config.toml
win_length = 512
embed_dim = 128
encoder_depths = [4, 4, 4]
text_encoder_parallel_block = false
eps = 1e-08
adamw_lr_other_params = 0.0011
Rows from block 3 of the audio encoder of a small contrastive audio-text model, named by matrix and row number. Rows with one number belong to one channel. Each number is 128 + 32 x the weight over its row's rms, rounded and kept within 0 to 255. All counts start at 0.
After each channel's rows are labels from the 100 clips, of 14848, where the channel reaches its highest value: "top examples" is what is common among them. Only what is clearly more common there than usual is listed. The data: single English nouns, adjectives and verbs, spoken by a formant synthesiser in many voices. In brackets: how many of the 100.
# convs1: first pointwise conv (encoder.blocks.3.convs.1.weight, 128x128x1), inputs 86-127
# convs3: second pointwise conv (encoder.blocks.3.convs.3.weight, 128x128x1, transposed), outputs 86-127

convs1.23 [133 137 149 102 138 112 183 160 143 126 156 122  95 168 119 152 125 102  69 132 127 156 132 121 118 134 122 147 100 139  75  63 108 138  22 164 137 166 125 112  91 122]
convs3.23 [ 93 151 117 164 141 138 137 112 135 130  88 199 129 119 178 177 160 105 105 129 108 183 195 174 100 128 141 203 130 162 107 156 153  97 109  96 119 148 155 114 127 152]
top examples: clipping (45); /p/ (25)

convs1.59 [169 110 141  57 148 147 123  87 119 158 157  61 194  99 107 159 138  96 143 145 137 131 101 157 130  38 148 198 119  93 116  87  92 112 130 114 105 167 115 106  74 153]
convs3.59 [103 131 126 123 132 105 148 195 157 172  99 142 123 123 169 173 140 149 169 149 121 160 104  91 103 153 146 168  97  92 150 145 144 127 139 181 154 101  73  68 167 139]
top examples: /k/ (98)

convs1.11 [155 115 108 104 156 131 166 135 168 130 129  44 101  93 115 161 165 114 151  84 161 113 124 118 154 112 131  79 186  82  63 132 112 138  91 168  68 126  99  91  69 148]
convs3.11 [157 135 114 130 108 171 146  96  90 172 119 131 143 173 191 117 144  81  99 120 106 136 100 143 156 110 139 176  98  96  88 121 101 133 144 125 115  73 128 167  89 149]
top examples: /t/ (76); /ɑ/ (41); /ɝ/ (32); /w/ (30)

convs1.83 [112 196  77  58 128 121 149 104  87  78  91 112  58 102 142  90 179 117 136 111 156 106 140 143 116 158 149 153 134 150 121 114 176 117 108  72 116 154  79 104  70  62]
convs3.83 [168 145 197 143 200 158 132 143  98 178 187 189 116 199 145 202 160 157 127  92 128 150 160 136 100 114 106 158 132 236 108 148 104 143 109  92  85 167 126  86 123 123]
top examples: /ɑ/ (28); /ɔ/ (26)

convs1.15 [113  71 126 136 119 121  87 169 115 107  36 108  76  99  62 158 128 111 123  91 120 170  71  55 136 148 112 171 112 162 117 163  79 149 133 100 130 140 105 120  52 131]
convs3.15 [150 124 129 163 148  98  89 164 147 123 100 105 103 170  88  75 130 150  86  56 156  88  72 173 143 147 105 126 147 145 133 118 146 163  96 112 139 114 103 148  83 165]
top examples: clipping (49)

convs1.93 [108 200  87 217 153 127 135 121 117 152 106 136 114 185 100 109 116 128 125 187 147 143 123 156 124 144 100 167 151  99 118 131  51 134 122 140  87  96 156 123 136  76]
convs3.93 [140 156  57  82 147 103  75 135  95 135 124 118 124 150 142 152  83  84  80 123 112 138 195 135 150  82 121 131 132  82  99 175 150 167 153 167 150 155 140 144 138 127]
top examples: /d/ (72); /g/ (35); clipping (29)

convs1.4 [151 160 130 126 136 192 107  57 114 131 165 147 156 107 125 174 147 123 120 112 168 113 177 153 147  88  79 146  65 134 146 145 106 170 170 101  71 175 104 182  91 129]
convs3.4 [145  94 165 138 128 106 195  65 126  96 161 125 143  71 146 125 117 149 116 108 109 141  87 100 115 149 150 129 104 109 122 157 154  84 135 158  98 121 110 129 117 163]
top examples: /k/ (92); voice: child-like voice (59); /l/ (53)

convs1.63 [135 150 150 148 185 123 112 162  71 104  68  75 112 159  94 182 126  96 135 137  94 105 127 156  99 151 158 120  54 118 110 132 118 114  98  86 150 127  92 126 158 106]
convs3.63 [ 82 155 135 122 106  91  97  93 111 113  70 119 116  75 143 105 164 157  94 105 179 115 174 118 159 106 112  96 140 106 108 109 114 103  87 169  76 110 191 147 134  99]
top examples: /ɑ/ (44); /k/ (44); /aɪ/ (39); muffled (low-pass) (32)

convs1.28 [ 94 169 138 116 142 116  98 123 158 116 151 142 192 162 115 142 102 149 143 121 126 138 141 105 113 139 134 168  58  74 113 154 186 207 154 184  81 147 118 139 144 135]
convs3.28 [ 71  64 164 122 155 140 122 119 161 155 141 107 122 105 136 161 120 108 152 101 121 157 106 199 110 139 116 104 123 209 165 145 101 100 125 123  35 106 144 160 111 143]
top examples: /k/ (42); /ʊ/ (33)

convs1.117 [129  94 157 109 150 147 134 167 127 145  93 120  75 110  98 163 127 134 177 167 128  93 108 114 184 127 127 139 108 139 171 120 186 124 153  50 150 130 127  88  68 173]
convs3.117 [123 211 152  99 118 117 127  94 133 119 142 105 156 115  90 109 121 169 162 134 132 185 146 110 111  86 236 157  81 135 135 148 136 133  62 127 111 138 150 106  85 156]
top examples: /ɝ/ (52); /ð/ (41); /ɛ/ (30); /v/ (27)

convs1.66 [142 107 159 135 121 197 127  60 121  84 129 152 150  84 108 159  96 104  94  93 107 192 185 125 113 108 118 137 148 173 128 116 147 153  95 153 114  98 119 163  69 119]
convs3.66 [146 128 174 201  81 123  86 139 105 146 158  59 155 113  66 165  79 134 101  85 159 120 118 116  87 107 131 149 126 130  52 130  67 114 121  81 127 121  89 153  55 121]
top examples: clipping (54)

convs1.99 [133 133 100  74 174 120 113 155 125 160 119 184 158 131 131  98 170 141 141 148 141 128 125  99 145 172 186  97 103  61  90 113 159 137  78 110 206 146 132  67 122  96]
convs3.99 [111  27 171 143 146 160 179 121 183 150 142 105 121 141 114 119 114 134  72 114  48 150 128  91 113 139  99 139 186  55 129 154 115  53 157 179 122  72  96 104 153 137]
top examples: /d/ (80); /ɪ/ (32); /eɪ/ (29)

convs1.9 [139  71  78 113 147 161 116  96 176  91 153 139 123 125 100  96 134 187 118 148 102 147 109 109 192 126  40 108 121  49 123 110 115 156 113 108 132  82 112 112 157 116]
convs3.9 [107  55 132 170 138 152 141 100 161 152 221 122 132 122 118  96 173 172 203  92 103 143 119 160 140  98 140 126 118 189 106 166  83 123 176 194 110 141 132 156  95 143]
top examples: /d/ (65); /g/ (32)

convs1.49 [130  98 107 129 118 139 114 126 136 105 176 177  59 112 146 149 123 119  98 146  97  82 114 142  84 168 127 132 184 100 178 149 142 141 140  62  70  95 144 142 122 124]
convs3.49 [137  83 146 116 148 141  29 144 117 138 132 110 155 137 183 137 125 105 102 108 128 118 131 126  73 167 131 130  88 132 144 104  95 117  71 195 160 108 161  83 121 188]
top examples: clipping (72); mains hum (30)

convs1.89 [ 99 105  94 149  77 113 167 129 111 161  70 167 112 117 113 123 130 126 129 149 123 148  85 144 123 114  52 114 105 165  48  92 133 157 165 123 150 186 131 118 126 188]
convs3.89 [ 72 124 106 129 151 141  45 132 152  97 126 136 195 111 145 118 168 103 115 133 136  78 166 153 118 153 119  94 126 177 123  96 174 176  98 108 126 112 170  84 142 142]
top examples: /k/ (75); /ɑ/ (35)

convs1.76 [171 149 177 157  96 170 213 180 171 170  74 110 109 132 138 145 107 160 100 116 117 128  84 115 189 153 107 128 158 142 148 113 103 127 143 120  94 135 143  94 115 134]
convs3.76 [ 93 112 108 179 122 169 116 184 129  95 152 107 121 150 120 161 212 104  82 150 118 172 186 116 100 159 147 123 190 112  95 171 107 172 126 186 159 180 129  91 121 146]
top examples: /t/ (83)

convs1.64 [139 132 159 101 183 124 125 116  92  94  79 138 155 101 131 129 185 102 121 130  96  74 138 109 125 192 156  96 116 105 104 141 116 113 137  94 150 131 145 162 187 142]
convs3.64 [ 87 108 146 149 175 156 116 119 107 130 156 216 242 161 122 134 126 106  70 150 126 107 155 113  99  79 125 115 100 167 113 119  98 140 138 176 149  99 156 110 143 140]
top examples: /ɹ/ (93); /i/ (31); /ɛ/ (30); /g/ (27)

convs1.44 [142 128 171 175 114 111 108 119 124 147 100 148 131 135 177 126 161  97 137 103 132 123 215  71 138 148 112 108 141 138 156 124 133 119 125 132  83 207 131 132 134 162]
convs3.44 [175 145 206 165  91 171  90  84  88 125  36 121 124 135 153  98 148 158 126  91 111 130 118  97 155 190 146 135 104 101 107 157 108  92  91 117  84 164 147  52 141 132]
top examples: /n/ (57); /ɹ/ (53); /i/ (38); /g/ (27)

convs1.71 [118 160 161  99  97 153 115 154 112  71 125 155 132 174 144 113 124 168 166 113 131 145 100 111 119  92 117 156 149 233 137  90  79 119  99 108 159 141 123 166  43  79]
convs3.71 [107  69 121 168 180  76 147 176 126 139  83 157 100 205 110 102 131 119 192 148  98 100  84 120 107 174 105 134 148 140 129 123 108 129  98  98 140 149 134  95 161 126]
top examples: clipping (52); /p/ (27)

convs1.102 [113 144 127 143 110 117 133 112 152 158  91 119 124 162  70 134  87 137 121  94 166  91  84  93 125 100 115 139 104 146 137 122 103 104 142 135 109 129 221 131 114 129]
convs3.102 [156 119 119  79 133 135 128 135 135  98 136 166 126 183 122  95 128  96 161 156  60  86 163  88 176 101 118 165 139 127 108 116 121 111 127 169  62 113 136 150 136 177]
top examples: /ɝ/ (81); /tʃ/ (35)

convs1.124 [127 132  95 138  88 183 111 130  70 104 150 137 118 105 117 139 124 104 115 163 180 146 122 116 121 162 111  86 110 101 166 142  83 131 157 113 121 134 156  64 103  98]
convs3.124 [123  99  93 146 128  84  93 104  61 169 115 124  96 127 184  75  80 162 108 137  72  82 125 119 157 147 141 127 121 113 162 157 180 129 167 132 165  35 137 146  41 121]
top examples: clipping (44); mains hum (31)

convs1.94 [ 78 179 130 126 125 128 169  93 130  98 109  92 124 222 120 128 123 134  79 100 200 110 113 125 120 147  94 136 110 138 111  97 103 187 100 157 104  74 133 127 153 146]
convs3.94 [122 121 151 181  85 123 154 115 116 187  70  79 159  90 141 139 160 189  67 127 133  94 154 126 138 139 126 141 129 127 132 156 111  86 165 106 124 125 115 157 105 140]
top examples: /t/ (92); /ɹ/ (57); /n/ (43); /eɪ/ (35)

convs1.43 [117  98 157  92 172  89 122 120  75 125  89 105 133 163  59 170 176 157 214 195 153 144 124 174 128 130 146 132  79 156 160  63  90 124 142 121 144 135 102 141 135 127]
convs3.43 [137 136 152 157 149 133 138  75 102 131 114 209 113 100 155 155  69 152 176 105 163  89  77 115  72 159  96 136  78 161 103 108 142 198 115 216 170 149 126 152  86 163]
top examples: /ɑ/ (50); /k/ (45); /w/ (44); /aɪ/ (26)

convs1.121 [150  82 160 126 109 153  97 131 129  74  95 128 168 178 100  99 115 157 169 149 110  91  88 124 128 156 126 194 113 124 140 126 126 181 104  73 162 115 138 108  62 173]
convs3.121 [120 168 159 115  98 105  97 100 141 111 171 156 108 130  92  93 101 126 175 167 187 128  42 151 182  73 135 140 112  72 114  22  99 120 107 135 209 177 128 108 149  78]
top examples: /ɹ/ (63); /tʃ/ (38); /ɛ/ (31); word: chair (28)

convs1.40 [158  22 152  61 152 110 131 130  78 131 132 143 127  76 118 104  94 215 140 191 122 119 154 106 140 138 158 100 151  42 147 171 150 138 125 157  61 149  84 146 117 134]
convs3.40 [126  51 158 221  90 111 178 174 123 137 148 138 151 153 117 122 187  94 140  82 134 171  65 196 143 130 174 207 152 143 194 119 102 114 108  95 128 153 107 144 154 161]
top examples: /n/ (67); voice: deep voice (51); /ɪ/ (32)

convs1.77 [ 87  94 139 140 104 123 126 120  87  90 101  97 103 136 150  99 146  98 151 130 116  63 124 125 127  92  61 128  96  89 227 123 162 206 186 148 108 133 118 120 140 145]
convs3.77 [201 114  85 150 124  97 159 106 132 160 108  73  61 141 187 136 122 131 130 144 114  88 115 145 152 182 175 117 167 160  89 134 146 116 155 119 167 110 110 150 116 134]
top examples: /ɝ/ (67); /ð/ (44); /v/ (41); /ʌ/ (29)

convs1.98 [147 156 139 104 153  46 122 140  53 159 129 143 115 125 129 136 102 180  70 119 112 115 143  89 141 176 109 162 161 160  96  88 144 125 133 130  66 157  89 109 133 164]
convs3.98 [ 82 124 148  79  78 184 117 154  66  83 105 123 126 147 169 135 193  90 126 160 128  76 178  96 113 161 132 139 146 108 128 114 171 160  87 130 122 107 189  84 110  82]
top examples: /ɑ/ (48); muffled (low-pass) (39); /aɪ/ (25)

convs1.20 [124 137 158 114 141 136 152 126  91  82 166 147 191 188 145 110 184 105 133 104 100 138 129 137 138  25 162 149 150 101 113 171 146 140 163 123 131 157 138 143 151  67]
convs3.20 [122 159 162 143 151 146 134 146 140 138 145 169 110  84  91 177 133 125 100 114 120 110 108 121 150 151 178 113 131  99 105 113 178 175 139 131  90 144 133 167 127 125]
top examples: /t/ (56); /w/ (36); /ɑ/ (30)

convs1.14 [173 140 130  73 159 125 144 115 134 102 177 115 149 140 130  77 140 177 104 148 191  96 126 184 143 140 141  85  99  92 140 104  96  94 126 145 105  50 125 102 141 171]
convs3.14 [121 116  96  75 111 136 117 139 111 115  95 117  67 105 165 191 149 121 131  30 199  73 181 122 185 118 137 127 133  92 107 152 170 136  96  72 106 109 150 140 163 145]
top examples: /ɹ/ (96); /n/ (64); voice: deep voice (53); /dʒ/ (49)

convs1.34 [158 133 152 127 175 100 105  82 158 173 136  93 190 153 126  84 143 133 127 157 188 131 153 154 135 139  96 169 131 170 148 110  91  34 110 143 136 138 155 172 173 160]
convs3.34 [111 120 131 136 128 150 115 129 130  72 183 149 141 141 131 102 102  85 117  92 135 138 132 131  77  91 138 181 145  67  51  85 169  97 115  63 123  78 151 148 111 181]
top examples: /k/ (80); /i/ (33)